From a checkpoint of a small text-conditioned image diffusion model: text encoder activation silu, soap at rate 0.0051.
Rows from block 3 of the text encoder of a small text-conditioned image diffusion model, named by matrix and row number. Rows with one number belong to one neuron. Each number is 200 + 20 x the weight over its row's rms, rounded and kept within 0 to 999. All counts start at 0. After the name is the row's rms in percent of the matrix's.
After each neuron's rows are labels from the 100 texts, of 14848, where the neuron reaches its highest value: "tokens" is the input token at the peak. Only what is clearly more common there than usual is listed. The data: rendered landscapes of hills, water and sky. In brackets: how many of the 100.
# fc1: MLP up (text_encoder.blocks.3.mlp.fc1.weight, 384x128), inputs 0-127
# fc2: MLP down (text_encoder.blocks.3.mlp.fc2.weight, 128x384, transposed), outputs 0-127

fc1.250,096,203,192,203,179,201,191,152,211,220,178,219,180,182,172,200,242,177,181,188,202,185,183,166,192,210,169,197,184,231,192,198,172,228,186,214,218,198,215,192,184,219,220,192,209,203,151,194,196,167,230,223,238,211,227,211,172,191,218,203,207,196,197,204,198,206,229,191,252,239,199,214,213,187,169,192,207,203,219,183,180,208,174,216,201,132,216,210,192,202,214,202,220,210,204,187,212,226,179,181,200,183,185,219,182,222,180,224,218,217,190,193,180,201,212,220,203,245,201,182,205,194,215,202,217,206,230,165,200
fc2.250,075,197,201,194,219,206,211,247,184,170,203,194,222,218,216,204,173,230,212,221,210,223,224,240,206,204,229,215,239,176,206,220,223,201,200,190,192,205,209,188,229,193,171,186,186,210,246,219,181,222,183,185,161,188,153,200,227,212,161,203,199,182,180,186,229,193,173,220,149,163,182,181,177,196,207,213,199,198,189,219,215,194,195,193,211,263,183,195,213,198,191,193,172,174,196,216,199,177,219,208,205,212,210,181,216,172,225,174,197,196,221,202,203,198,201,183,192,167,195,226,188,214,194,200,188,196,166,206,218
tokens: "," (100)

fc1.378,086,205,239,197,197,207,209,197,230,189,222,204,209,208,248,225,189,221,226,197,216,189,202,206,182,187,207,186,202,190,183,217,220,238,169,215,183,226,168,187,194,217,237,219,231,189,193,200,183,206,162,225,169,204,204,211,178,164,226,173,194,176,168,193,219,209,191,179,212,245,214,144,185,216,144,193,203,207,202,207,220,196,194,193,212,226,215,190,185,212,206,218,198,183,214,235,200,200,179,182,186,192,209,207,171,240,227,189,184,193,189,198,196,198,195,233,203,245,195,212,190,194,173,205,193,220,172,185,184
fc2.378,079,203,168,217,195,188,213,224,160,216,188,185,193,202,156,181,205,190,176,215,205,190,186,195,221,198,197,210,212,213,210,199,161,158,203,196,214,194,235,213,209,194,175,186,190,210,205,204,208,201,234,181,239,186,196,186,194,236,166,228,206,240,229,197,179,199,200,238,183,178,191,253,190,185,230,210,208,190,199,187,190,188,210,223,190,162,177,213,208,169,188,176,198,197,193,197,188,209,240,221,222,229,196,195,222,145,156,195,198,174,207,185,201,211,199,160,204,175,209,196,214,192,226,194,189,180,206,215,216
tokens: "crags" (100)

fc1.150,105,188,184,204,207,172,228,190,178,205,219,209,187,165,202,189,167,227,203,217,183,189,216,227,181,207,182,186,208,204,165,202,205,222,233,191,219,206,189,209,243,198,207,157,229,210,206,184,203,221,220,222,195,202,189,211,197,215,193,206,194,214,197,193,216,265,180,166,193,204,218,190,200,162,197,198,224,158,228,159,193,185,231,233,186,190,186,214,207,209,182,211,210,194,195,196,141,196,162,208,232,168,211,189,179,165,204,207,179,203,210,207,199,204,201,212,158,215,207,215,217,191,193,231,204,198,184,228,213
fc2.150,095,199,223,191,192,208,173,211,217,194,184,216,218,234,205,219,216,190,197,193,227,212,166,168,218,194,198,205,183,189,238,205,180,206,168,219,174,188,191,193,161,205,187,243,188,179,182,214,208,170,196,177,213,203,205,187,201,188,208,188,195,205,195,199,187,145,206,240,211,200,185,212,201,229,208,177,161,235,178,250,196,212,188,162,218,233,214,198,176,221,200,197,181,211,195,213,241,212,235,199,156,220,196,210,219,238,177,191,219,177,199,199,201,207,197,187,242,194,199,205,193,206,205,154,193,212,199,175,190
tokens: "<end>" (100)

fc1.4,104,193,188,197,197,177,244,232,219,189,154,240,181,204,212,207,210,187,211,200,227,206,170,220,212,227,168,191,196,221,207,204,176,210,193,165,179,212,192,206,206,221,172,181,203,176,183,191,217,204,159,186,191,186,171,195,176,230,220,169,209,203,224,210,174,200,198,208,190,205,210,229,217,221,184,192,163,238,195,178,193,160,199,224,196,196,209,184,230,213,202,247,204,187,193,224,231,194,212,223,211,178,239,198,225,188,234,224,193,172,167,171,183,186,199,192,205,195,217,187,186,198,205,209,215,182,191,160,211
fc2.4,112,209,196,187,188,206,153,151,193,210,225,176,213,180,184,190,202,213,206,220,190,210,217,181,192,173,229,238,196,159,206,208,230,213,197,235,197,197,191,207,202,209,212,219,205,239,204,188,176,219,222,204,179,207,234,204,192,189,168,223,213,187,181,198,237,207,186,198,220,183,182,193,178,173,196,208,232,150,192,240,221,246,195,184,223,202,193,200,188,213,197,160,166,219,186,191,189,199,186,169,212,221,174,205,184,209,189,195,217,225,223,238,194,226,213,206,220,216,180,209,228,215,182,182,207,222,199,225,200
tokens: "," (100)

fc1.59,156,228,195,188,201,228,198,193,196,209,161,189,186,197,213,204,195,220,233,166,177,192,170,181,204,212,227,170,230,193,169,171,167,187,173,217,191,226,239,216,234,220,193,180,182,203,162,214,200,179,183,177,210,187,194,191,219,178,179,196,190,209,221,184,222,203,204,241,220,200,206,162,185,191,179,203,203,176,211,224,226,210,194,194,209,208,185,216,227,210,194,240,213,198,203,214,165,219,188,197,194,176,192,201,210,194,231,192,195,174,154,203,210,190,250,188,185,242,206,225,184,222,190,207,191,215,203,242,185
fc2.59,134,192,187,213,192,170,199,189,210,205,241,206,208,199,194,214,204,170,163,227,223,202,226,209,211,192,185,206,155,208,224,228,222,229,235,183,207,177,153,193,193,196,205,215,215,204,232,195,197,225,218,194,195,219,197,206,199,219,209,196,214,183,183,220,178,208,191,164,173,194,176,239,220,224,219,209,203,230,203,185,178,209,217,191,179,196,207,179,163,192,197,150,170,192,187,201,251,179,216,197,204,219,199,197,201,203,176,213,209,224,252,214,191,196,167,210,199,162,201,174,226,186,197,214,217,177,217,170,207
tokens: "an" (100)

fc1.338,071,150,203,229,215,188,180,193,196,232,192,186,179,259,203,208,212,158,215,200,191,187,195,179,185,189,231,222,202,209,204,218,208,216,193,228,220,211,177,185,213,219,216,184,214,222,187,228,204,197,199,183,189,175,171,211,215,190,184,205,194,214,205,165,192,203,226,188,204,208,194,195,169,219,187,195,192,207,194,211,184,178,198,204,200,170,184,226,164,188,221,201,186,245,202,239,227,186,138,210,175,212,229,187,210,205,174,181,207,187,213,189,207,214,210,200,205,205,240,199,151,232,215,208,209,172,239,203,196
fc2.338,064,221,218,173,212,208,231,222,199,176,196,221,224,168,193,202,174,229,187,203,203,207,216,209,190,233,168,202,218,199,192,161,174,190,182,147,192,177,199,207,203,166,200,188,190,212,213,198,175,208,230,210,210,230,223,200,160,195,227,201,210,180,185,203,209,186,175,210,217,193,177,181,188,190,211,219,207,201,213,189,211,226,199,196,194,209,200,198,205,215,223,230,210,180,200,180,168,236,260,225,213,194,187,187,166,188,240,213,194,215,189,193,180,187,179,163,189,211,171,200,238,169,196,206,182,223,154,183,211
tokens: "sunset" (100)

fc1.83,145,146,185,171,179,204,213,227,195,193,196,225,188,187,212,232,170,204,195,235,210,217,199,177,189,206,197,166,208,166,206,229,166,188,216,193,217,186,211,175,226,201,189,185,237,204,196,178,183,155,188,197,233,211,168,218,199,168,200,200,184,223,175,242,212,212,214,206,194,184,186,189,217,221,204,210,236,193,200,199,210,168,182,207,234,206,193,167,218,189,226,234,221,191,157,191,229,194,212,193,212,208,207,190,192,213,198,211,169,175,200,223,192,167,210,203,203,241,190,193,214,176,220,219,222,183,174,222,192
fc2.83,142,227,225,222,200,164,200,164,192,209,201,193,202,214,177,190,240,200,192,186,192,177,179,231,215,187,208,251,181,210,196,182,234,209,192,217,186,217,188,232,175,198,200,214,181,197,197,219,210,220,219,188,165,169,236,173,231,234,207,188,192,189,234,185,211,187,185,188,211,218,202,208,196,170,179,227,190,206,211,183,195,223,209,181,160,192,233,252,193,208,185,170,191,219,243,206,176,214,179,210,183,176,203,211,200,183,204,224,218,211,173,179,191,201,193,186,217,169,200,199,174,216,173,206,160,204,203,192,225
tokens: "an" (36)

fc1.372,084,216,210,178,185,215,224,222,187,203,150,201,143,176,186,229,204,180,229,203,153,176,193,157,203,193,220,215,226,217,220,207,209,207,189,189,184,187,196,185,194,172,195,169,193,216,160,212,226,242,197,168,221,220,194,195,226,187,214,219,224,209,190,198,194,218,230,180,204,175,215,181,180,225,194,202,207,209,220,205,173,191,176,188,220,201,204,196,168,235,198,226,202,184,181,233,212,191,197,196,203,200,232,204,200,204,175,194,155,224,206,218,199,207,205,159,207,239,200,228,223,194,208,202,227,192,209,187,202
fc2.372,079,183,176,193,202,201,167,190,228,179,241,189,243,206,207,187,219,215,179,222,250,221,211,226,191,206,184,186,175,194,192,200,190,204,189,206,212,214,184,207,227,231,198,200,195,180,229,177,184,168,195,232,172,207,232,197,179,219,181,195,210,177,199,189,205,195,156,225,221,231,203,231,200,173,187,189,194,156,185,204,203,220,209,230,161,212,205,182,233,190,194,178,184,226,223,178,190,203,197,187,188,192,180,180,214,213,205,225,220,192,189,187,194,213,201,228,204,153,191,157,214,198,215,171,203,231,184,206,226
tokens: "an" (100)

fc1.299,063,204,183,243,246,210,208,198,204,192,216,224,178,239,207,213,170,192,206,195,203,218,184,195,193,191,198,213,177,189,180,194,165,175,212,200,177,197,198,196,197,182,175,192,230,179,240,215,192,223,241,189,215,235,178,215,154,187,210,200,188,213,196,194,205,161,187,218,192,199,188,177,159,194,152,203,206,192,209,187,216,209,223,208,203,178,167,193,189,177,238,203,244,211,214,220,197,209,168,225,205,236,223,213,189,200,238,190,210,177,205,227,234,197,190,196,237,229,192,197,182,199,180,200,190,190,191,196,171
fc2.299,065,193,241,188,215,203,189,207,139,231,185,199,192,208,215,192,198,200,174,213,201,202,201,178,154,191,195,205,223,203,182,180,216,207,190,207,203,186,227,208,229,201,199,233,200,203,147,184,220,173,208,224,218,185,202,172,203,226,187,177,204,191,217,172,180,194,208,169,210,240,217,196,216,225,217,207,191,228,194,239,168,183,176,197,201,219,209,253,182,186,200,194,189,206,186,192,195,202,226,237,188,223,228,191,179,214,229,199,208,226,193,174,187,226,180,200,162,209,227,198,215,199,200,212,171,230,183,207,231
tokens: "<end>" (100)

fc1.267,137,210,225,202,218,226,207,213,154,179,214,184,186,223,181,213,227,207,210,163,192,198,185,186,212,166,211,188,230,200,221,208,187,207,194,207,204,211,163,190,213,193,200,215,196,246,212,184,183,179,195,198,240,197,205,193,183,231,208,184,198,177,193,205,172,205,194,221,211,195,200,210,194,205,226,219,198,222,178,201,222,212,162,231,192,184,194,197,220,207,152,195,242,210,219,193,195,217,200,161,215,170,190,188,191,196,175,199,196,188,194,190,163,228,149,255,188,210,173,205,221,195,231,163,173,192,199,224,225
fc2.267,121,205,183,205,175,179,193,183,251,228,196,222,205,185,214,190,149,201,189,241,224,187,224,199,185,228,197,184,183,202,194,172,203,188,195,190,202,208,228,216,180,217,182,189,204,152,191,201,219,215,203,196,158,205,183,213,226,169,202,210,206,204,205,202,225,187,214,187,177,217,198,188,199,198,174,190,201,189,217,180,168,199,235,185,204,220,210,201,192,200,243,203,157,167,182,197,208,179,204,224,179,219,219,215,206,207,214,202,206,204,209,214,233,180,238,144,228,183,225,194,177,217,187,236,231,199,192,166,184
tokens: "<end>" (100)

fc1.218,090,199,201,179,230,219,202,224,196,180,253,224,191,170,212,178,191,204,194,166,222,211,225,172,203,228,188,190,211,213,182,233,201,227,229,217,185,180,197,183,183,249,207,195,194,204,200,211,216,196,223,197,208,185,171,184,179,171,202,216,200,245,207,203,172,208,177,228,226,204,189,198,196,190,212,237,212,190,198,207,178,160,179,216,189,193,228,204,227,184,183,212,231,178,184,204,216,197,198,191,207,193,184,188,167,198,238,238,220,159,189,178,178,234,161,198,155,209,187,187,187,206,196,214,209,211,220,195,199
fc2.218,092,223,192,220,183,184,197,159,215,232,185,193,193,229,205,238,200,210,226,249,165,177,198,221,185,166,214,206,167,194,198,168,169,162,155,180,209,217,186,213,205,177,194,232,209,176,209,193,179,197,186,187,196,205,196,218,221,209,212,185,187,166,229,199,236,192,223,179,192,189,201,170,208,237,200,188,189,206,187,197,174,231,219,185,219,219,170,208,168,213,226,191,183,198,211,193,186,194,211,192,192,204,234,202,213,219,181,162,188,212,198,225,227,170,221,182,229,199,227,201,205,209,207,175,206,173,188,187,219
tokens: "sunset" (100)

fc1.365,067,178,223,197,246,200,191,208,196,219,191,206,185,186,158,227,238,178,231,208,214,173,207,198,218,196,210,217,197,193,223,170,225,222,204,206,234,216,206,199,177,152,222,174,179,190,195,177,186,216,234,158,161,207,223,183,211,214,204,229,201,213,186,210,169,193,165,181,212,189,212,192,225,194,201,193,219,213,164,220,208,186,212,231,195,219,215,201,206,204,218,245,184,187,181,193,193,223,171,220,219,192,215,164,222,185,198,213,172,220,194,167,198,213,168,220,210,215,199,194,185,189,187,180,206,157,199,201,182
fc2.365,066,167,199,217,165,205,213,208,211,178,246,216,205,234,232,182,188,208,172,218,182,224,212,214,175,214,156,177,198,203,194,216,184,159,190,190,171,192,198,203,213,227,192,237,208,180,193,221,185,182,179,237,219,192,152,195,192,184,207,199,211,206,198,180,217,215,259,197,205,218,187,216,196,194,225,225,179,165,212,187,176,223,172,199,196,186,186,205,215,208,183,169,218,223,207,211,192,190,209,191,164,220,204,228,181,208,230,175,200,169,204,214,217,200,215,196,205,197,180,168,231,205,179,218,204,233,200,198,221
tokens: "sunset" (100)

fc1.118,062,209,185,221,222,204,199,198,195,186,170,193,201,235,205,187,215,204,222,184,178,221,185,177,182,198,201,206,201,165,190,160,216,236,200,190,202,224,162,181,221,215,228,208,187,216,179,224,207,202,203,164,195,199,169,221,188,166,194,232,190,192,198,194,188,223,194,185,213,220,226,195,201,240,169,207,213,212,216,220,187,215,202,187,188,214,196,214,214,214,204,204,231,216,216,229,258,167,194,239,149,180,199,222,186,183,187,188,216,212,179,205,167,193,206,201,180,242,201,214,177,201,197,194,174,180,152,179,185
fc2.118,055,176,200,158,201,183,208,200,192,221,235,196,192,156,205,226,195,201,186,174,200,169,209,207,226,213,170,207,202,227,203,229,178,172,207,184,187,190,249,201,168,198,192,203,220,180,209,180,212,200,203,233,212,214,249,169,188,233,218,171,226,209,224,193,182,189,202,193,201,190,180,249,209,179,222,198,202,189,192,185,211,195,231,201,204,200,199,200,180,181,192,178,181,190,176,175,158,215,223,165,242,220,194,176,241,203,197,211,182,185,218,187,227,204,215,199,204,160,173,203,203,202,190,226,206,206,219,224,214
tokens: "crags" (100)

fc1.313,121,203,196,190,195,205,148,190,189,211,202,209,196,159,220,199,197,193,238,189,193,170,148,202,197,226,194,194,189,197,193,192,192,209,233,174,200,204,217,218,199,154,215,185,260,167,251,170,193,240,215,219,220,204,198,237,239,200,206,195,231,207,202,192,204,214,191,216,207,208,189,202,187,209,197,195,216,204,190,224,205,220,160,169,213,213,210,221,199,191,188,208,210,198,215,204,195,203,220,222,196,201,173,209,218,173,195,168,198,189,182,228,201,184,183,186,159,230,191,216,199,167,197,199,185,217,240,207,171
fc2.313,110,206,192,208,214,205,243,192,211,169,204,183,203,221,185,212,207,210,181,210,197,238,251,220,208,168,198,198,183,222,215,210,194,198,174,204,206,204,176,181,178,238,200,196,140,220,164,231,189,157,207,182,170,209,183,177,190,223,189,208,192,201,171,193,182,172,186,169,187,205,202,200,216,184,197,183,173,189,230,166,215,210,223,217,181,181,211,170,226,201,219,186,201,227,175,205,190,223,175,177,205,186,239,189,184,224,200,235,201,214,200,186,191,224,222,197,219,187,206,182,221,216,185,178,216,189,162,190,223
tokens: "," (100)

fc1.265,086,191,196,194,205,166,229,193,210,174,211,244,205,199,189,225,185,213,183,193,242,233,173,205,208,168,186,200,209,193,183,200,243,206,200,182,208,185,244,159,174,140,197,195,192,179,225,201,200,232,202,188,134,220,221,227,190,223,174,197,200,193,185,205,221,206,200,180,203,209,234,217,170,181,196,221,219,205,198,217,226,194,193,213,199,192,199,198,185,213,231,188,218,208,231,208,174,210,172,182,189,238,205,198,217,201,196,210,222,180,198,174,218,198,199,176,216,177,174,191,193,162,205,193,189,188,185,191,212
fc2.265,073,203,208,208,213,232,171,200,180,212,162,155,194,193,209,194,225,188,215,195,178,185,225,181,183,240,209,197,169,212,197,208,174,187,205,213,190,224,153,236,219,234,197,199,216,227,172,207,201,174,172,208,251,192,201,182,202,192,206,187,213,212,215,182,188,200,205,207,199,163,188,177,215,209,217,170,187,193,207,185,156,205,225,197,186,227,200,185,191,196,159,210,199,216,177,206,229,195,216,219,203,176,215,199,208,191,212,191,167,240,194,206,190,233,180,221,177,233,215,209,205,247,210,220,199,202,188,193,159
tokens: "," (100)

fc1.69,098,224,223,195,228,192,213,179,190,173,171,214,198,201,229,177,211,174,180,192,208,211,157,137,208,171,220,195,178,215,211,166,197,232,161,181,198,216,200,161,171,246,205,211,222,202,215,216,152,214,190,229,214,164,221,216,216,182,210,207,212,207,207,201,188,198,172,198,237,227,218,194,199,204,200,226,196,192,216,217,189,221,198,200,220,223,218,209,221,203,179,167,223,188,175,191,219,182,199,209,165,174,197,194,190,237,206,187,194,199,215,234,194,206,198,212,175,212,202,223,214,201,180,219,183,215,211,177,191
fc2.69,094,164,167,202,173,185,202,244,179,221,194,171,198,205,159,232,214,207,193,229,205,194,211,230,195,254,187,201,192,185,169,218,207,179,188,201,190,168,227,248,244,164,216,203,186,176,167,197,235,192,222,166,183,213,160,203,201,201,217,181,192,205,210,208,216,175,219,236,198,212,188,196,185,230,209,191,207,211,172,179,176,211,208,206,174,183,193,188,183,181,205,237,194,181,212,208,177,214,208,204,194,223,210,191,219,178,215,193,225,165,182,200,228,201,197,188,199,184,197,173,204,205,201,193,216,188,180,218,185
tokens: "crags" (100)

fc1.53,080,185,205,174,187,223,212,195,228,200,199,233,198,178,169,204,201,193,223,214,196,212,186,161,212,155,222,215,240,216,245,146,187,194,195,187,181,173,194,204,202,200,198,179,187,210,174,215,187,224,208,169,187,195,200,183,218,175,207,207,164,198,171,195,217,193,188,165,249,228,200,194,206,199,199,226,203,219,166,186,198,249,251,217,198,201,211,193,182,202,218,219,192,199,181,214,185,221,192,211,204,170,187,217,211,210,210,193,193,217,207,181,237,183,209,198,187,248,190,184,213,202,163,192,193,168,200,210,196
fc2.53,075,176,195,220,223,206,176,233,192,188,203,191,200,236,210,218,169,197,171,182,217,181,222,240,179,244,180,174,185,204,169,250,220,194,188,205,203,206,235,192,222,199,191,213,196,200,202,165,185,205,198,219,214,209,174,186,175,258,197,188,223,207,201,185,217,205,231,238,184,190,201,230,199,206,204,194,213,174,219,211,199,182,175,211,178,199,206,206,188,176,184,164,200,209,220,168,177,164,219,199,176,238,207,186,172,178,213,215,211,168,223,216,175,212,200,199,225,159,198,205,218,185,200,190,199,210,209,225,197
tokens: "fog" (100)

fc1.300,101,206,164,181,238,217,187,204,211,178,170,218,201,173,212,220,236,226,231,170,184,184,203,202,177,202,211,214,199,177,195,179,195,208,218,216,158,202,224,186,222,218,205,168,206,190,222,193,230,226,219,199,173,205,187,201,189,196,204,224,176,204,159,211,160,190,195,177,169,184,204,210,209,237,184,233,188,180,237,196,176,185,209,224,224,192,175,227,210,212,209,245,179,217,155,241,210,199,229,209,205,197,197,215,213,201,179,204,185,178,171,186,187,159,210,207,221,202,194,217,194,213,185,190,185,178,191,217,203
fc2.300,117,197,192,172,188,178,199,187,185,217,183,194,200,224,220,190,145,164,185,195,201,206,231,209,178,212,197,198,211,193,185,193,202,160,206,197,192,253,196,200,201,182,206,247,206,223,181,209,177,206,204,206,195,178,218,209,183,192,225,206,209,211,217,201,196,223,229,231,252,203,193,216,191,147,224,205,226,231,213,221,189,240,182,210,185,194,198,153,227,200,201,193,197,213,236,199,191,199,177,163,189,203,192,188,197,225,220,204,204,205,199,228,195,209,205,186,181,212,164,174,213,167,167,218,187,234,179,196,220
tokens: "crags" (100)

fc1.345,086,174,220,199,183,164,193,188,201,195,180,187,229,210,189,169,177,190,212,202,212,209,196,178,190,223,205,217,226,218,233,204,169,173,179,176,208,190,182,195,179,186,208,189,223,203,229,206,244,156,206,214,222,197,204,214,216,217,217,197,186,205,209,169,233,215,198,183,198,196,197,185,151,194,180,186,216,200,255,175,227,208,182,205,196,199,207,199,190,184,253,210,209,237,186,201,179,215,163,208,235,192,203,186,239,207,204,208,220,194,197,196,202,191,176,212,204,239,199,206,190,201,243,173,157,211,192,170,183
fc2.345,082,217,215,240,218,208,213,194,220,205,213,178,181,188,213,214,218,222,202,214,159,223,206,215,219,179,220,164,174,215,203,197,239,217,222,209,236,208,210,202,191,168,178,165,223,220,203,185,215,169,203,168,191,196,218,197,180,188,185,167,225,177,181,175,179,179,161,217,183,212,201,185,223,239,213,206,184,205,165,196,206,184,192,168,205,169,200,198,189,167,197,188,240,199,194,219,198,199,234,154,183,225,214,199,195,177,194,204,204,190,218,211,200,214,196,184,193,155,212,199,196,190,200,239,216,202,209,183,242
tokens: "fog" (100)

fc1.179,111,213,187,193,179,211,239,230,198,217,182,214,231,167,191,184,244,188,204,149,231,195,201,216,186,208,194,207,183,211,240,207,190,157,179,184,185,190,186,194,206,196,205,209,192,215,217,173,212,190,217,205,182,206,231,211,193,207,214,232,175,204,204,193,208,163,213,169,217,215,166,185,188,220,199,177,179,201,163,183,223,211,192,174,193,193,196,217,155,216,230,225,184,210,223,213,201,199,222,210,206,231,196,183,223,187,214,187,244,210,179,185,203,243,203,222,208,231,175,160,204,181,194,207,207,230,218,206,212
fc2.179,092,192,206,216,225,205,173,169,194,174,204,197,170,255,201,222,162,216,160,247,190,185,212,196,202,195,208,207,219,180,159,178,206,241,230,209,210,208,219,187,202,207,196,188,203,205,183,228,194,206,187,183,221,207,177,194,207,176,200,173,230,193,202,203,196,230,205,231,191,193,233,205,205,173,196,238,219,216,234,233,175,195,214,230,218,205,196,185,235,181,184,173,211,180,194,193,213,216,200,173,211,181,198,222,186,197,198,232,159,198,226,216,213,163,198,192,188,179,210,236,203,215,202,199,187,163,180,190,185
tokens: "," (100)

fc1.248,087,210,201,185,197,222,174,206,203,176,161,197,179,224,234,210,213,211,198,208,242,181,210,194,175,163,197,233,205,199,189,224,186,201,190,200,184,197,195,162,227,191,218,218,230,206,207,223,210,161,204,193,190,201,208,168,171,190,202,176,199,184,213,216,221,185,203,205,199,210,190,211,196,204,201,205,215,207,187,226,179,165,169,238,165,219,179,199,212,226,157,198,218,164,211,230,216,200,207,200,189,212,207,221,184,191,183,225,203,213,154,228,197,196,141,203,225,243,181,247,197,201,205,212,181,179,206,192,206
fc2.248,086,185,222,191,191,178,196,197,203,227,232,225,220,175,164,214,171,195,189,225,183,207,180,222,225,228,197,182,192,193,208,191,216,165,205,188,213,219,196,231,178,210,183,194,186,182,211,181,187,209,204,211,191,197,174,209,195,204,214,214,202,213,170,180,189,201,205,200,199,218,198,229,197,199,232,197,185,177,216,163,208,220,224,189,231,183,228,214,201,189,231,190,133,213,188,168,188,183,186,200,219,179,214,169,226,204,175,171,228,162,250,188,218,220,245,183,192,176,229,164,200,212,188,190,213,205,179,215,188
tokens: "sunset" (100)

fc1.380,084,189,208,188,207,189,219,225,202,176,203,169,211,203,228,224,153,219,200,223,191,234,190,172,212,217,205,173,223,176,206,140,190,182,195,185,199,190,217,195,214,192,224,202,184,199,173,190,194,191,214,193,195,180,203,230,172,215,212,187,220,198,201,164,207,233,206,200,180,198,191,180,216,232,185,207,218,244,218,187,201,165,193,197,218,206,146,207,189,206,204,226,240,218,194,203,211,188,207,242,229,172,188,185,237,169,212,205,188,204,199,223,198,241,218,174,177,172,229,204,180,193,183,179,209,198,218,208,183
fc2.380,072,197,202,214,198,200,181,153,199,228,212,211,193,209,192,177,225,183,202,180,240,190,205,216,202,190,175,237,198,246,198,213,206,222,188,205,196,208,170,205,219,213,171,198,222,185,184,194,204,197,184,190,204,216,175,169,194,221,209,198,179,181,232,242,156,189,183,200,200,220,218,217,202,162,204,207,198,117,172,209,202,205,202,209,207,194,243,186,190,225,202,197,167,175,199,199,201,227,186,162,174,225,200,217,166,223,186,204,230,191,189,204,208,184,187,207,225,208,171,196,228,186,217,212,174,197,188,192,207
tokens: "sunset" (100)

fc1.148,124,183,182,192,205,227,234,182,210,177,171,181,223,210,205,192,214,185,225,229,208,191,257,219,204,240,202,241,181,198,206,238,187,202,187,244,204,211,183,166,181,154,172,170,190,191,206,186,174,201,238,232,200,196,198,207,213,187,173,243,190,191,196,201,199,224,185,199,248,215,191,187,196,170,214,200,186,221,196,230,194,208,176,217,199,214,192,197,203,221,228,224,182,214,180,192,195,197,195,195,155,176,194,177,176,192,207,211,203,188,208,219,179,196,222,179,184,192,203,194,227,227,165,208,192,223,203,198,180
fc2.148,134,203,201,184,201,177,143,212,184,232,202,222,213,211,197,215,181,173,194,201,197,212,163,202,192,175,234,178,193,205,200,177,179,208,208,158,224,201,189,208,223,242,247,249,211,190,218,195,206,190,176,169,191,186,202,210,198,214,210,175,205,200,203,205,219,204,233,205,212,212,193,206,212,197,192,158,208,184,225,175,191,197,227,205,203,221,207,182,202,200,218,163,180,218,234,224,196,198,188,172,207,203,231,211,219,240,195,200,235,196,231,208,211,185,176,184,197,203,201,195,150,193,237,171,180,161,202,197,214
tokens: "an" (100)

fc1.303,133,207,236,213,183,191,179,206,179,218,206,195,198,194,194,232,212,193,204,206,199,218,207,184,213,210,210,195,216,218,217,177,183,207,202,225,201,171,165,171,241,156,213,163,195,174,213,175,203,185,217,160,148,184,190,198,210,209,184,212,225,206,182,232,190,179,233,197,188,189,204,210,217,223,210,195,188,224,203,189,195,200,213,212,199,201,180,243,231,200,216,190,167,181,162,232,205,242,225,222,201,197,191,175,199,186,154,220,201,210,184,222,193,169,220,201,178,214,168,202,192,210,192,185,215,192,254,182,188
fc2.303,143,214,156,204,216,204,180,175,207,188,179,191,198,199,179,174,202,205,203,187,206,200,164,209,163,199,222,210,202,158,189,213,222,176,197,184,172,226,208,225,180,230,197,237,211,214,168,239,193,221,186,214,226,217,220,232,167,192,210,193,205,176,222,172,202,226,167,198,211,207,186,217,179,182,224,188,199,184,196,205,227,224,171,190,183,207,228,148,199,194,180,210,215,214,222,149,211,162,185,176,227,185,207,219,186,213,249,210,202,206,211,210,195,227,199,203,232,192,213,204,208,203,206,195,193,219,173,201,215
tokens: "," (74); "crags" (26)

fc1.28,169,179,191,175,214,183,196,219,217,210,173,192,215,208,209,187,207,157,191,210,244,174,193,148,182,198,206,202,191,187,198,179,202,194,198,226,173,158,192,154,219,170,195,222,204,217,223,199,183,199,199,201,222,241,229,158,177,207,200,168,183,189,207,221,174,241,215,212,213,227,223,236,187,208,195,224,208,200,181,194,208,193,217,222,169,197,219,212,157,179,199,211,206,201,168,218,177,215,193,208,223,212,195,196,186,240,210,180,153,208,210,208,225,221,227,209,196,196,194,177,219,202,182,191,185,204,210,224,203
fc2.28,232,204,192,181,189,203,224,227,174,209,205,192,221,169,173,153,189,189,180,182,210,193,184,165,186,185,207,204,177,197,209,218,221,210,175,224,173,174,202,187,206,181,220,213,202,198,215,218,220,220,178,201,205,218,226,176,205,189,233,179,169,180,171,184,189,202,208,236,216,169,193,190,219,212,217,235,226,174,181,203,213,211,239,204,182,169,201,196,201,197,206,204,186,202,174,193,182,195,186,179,204,187,219,234,204,249,216,198,176,198,230,217,217,180,223,206,214,171,220,204,230,169,156,182,222,225,198,227,242
tokens: "fog" (100)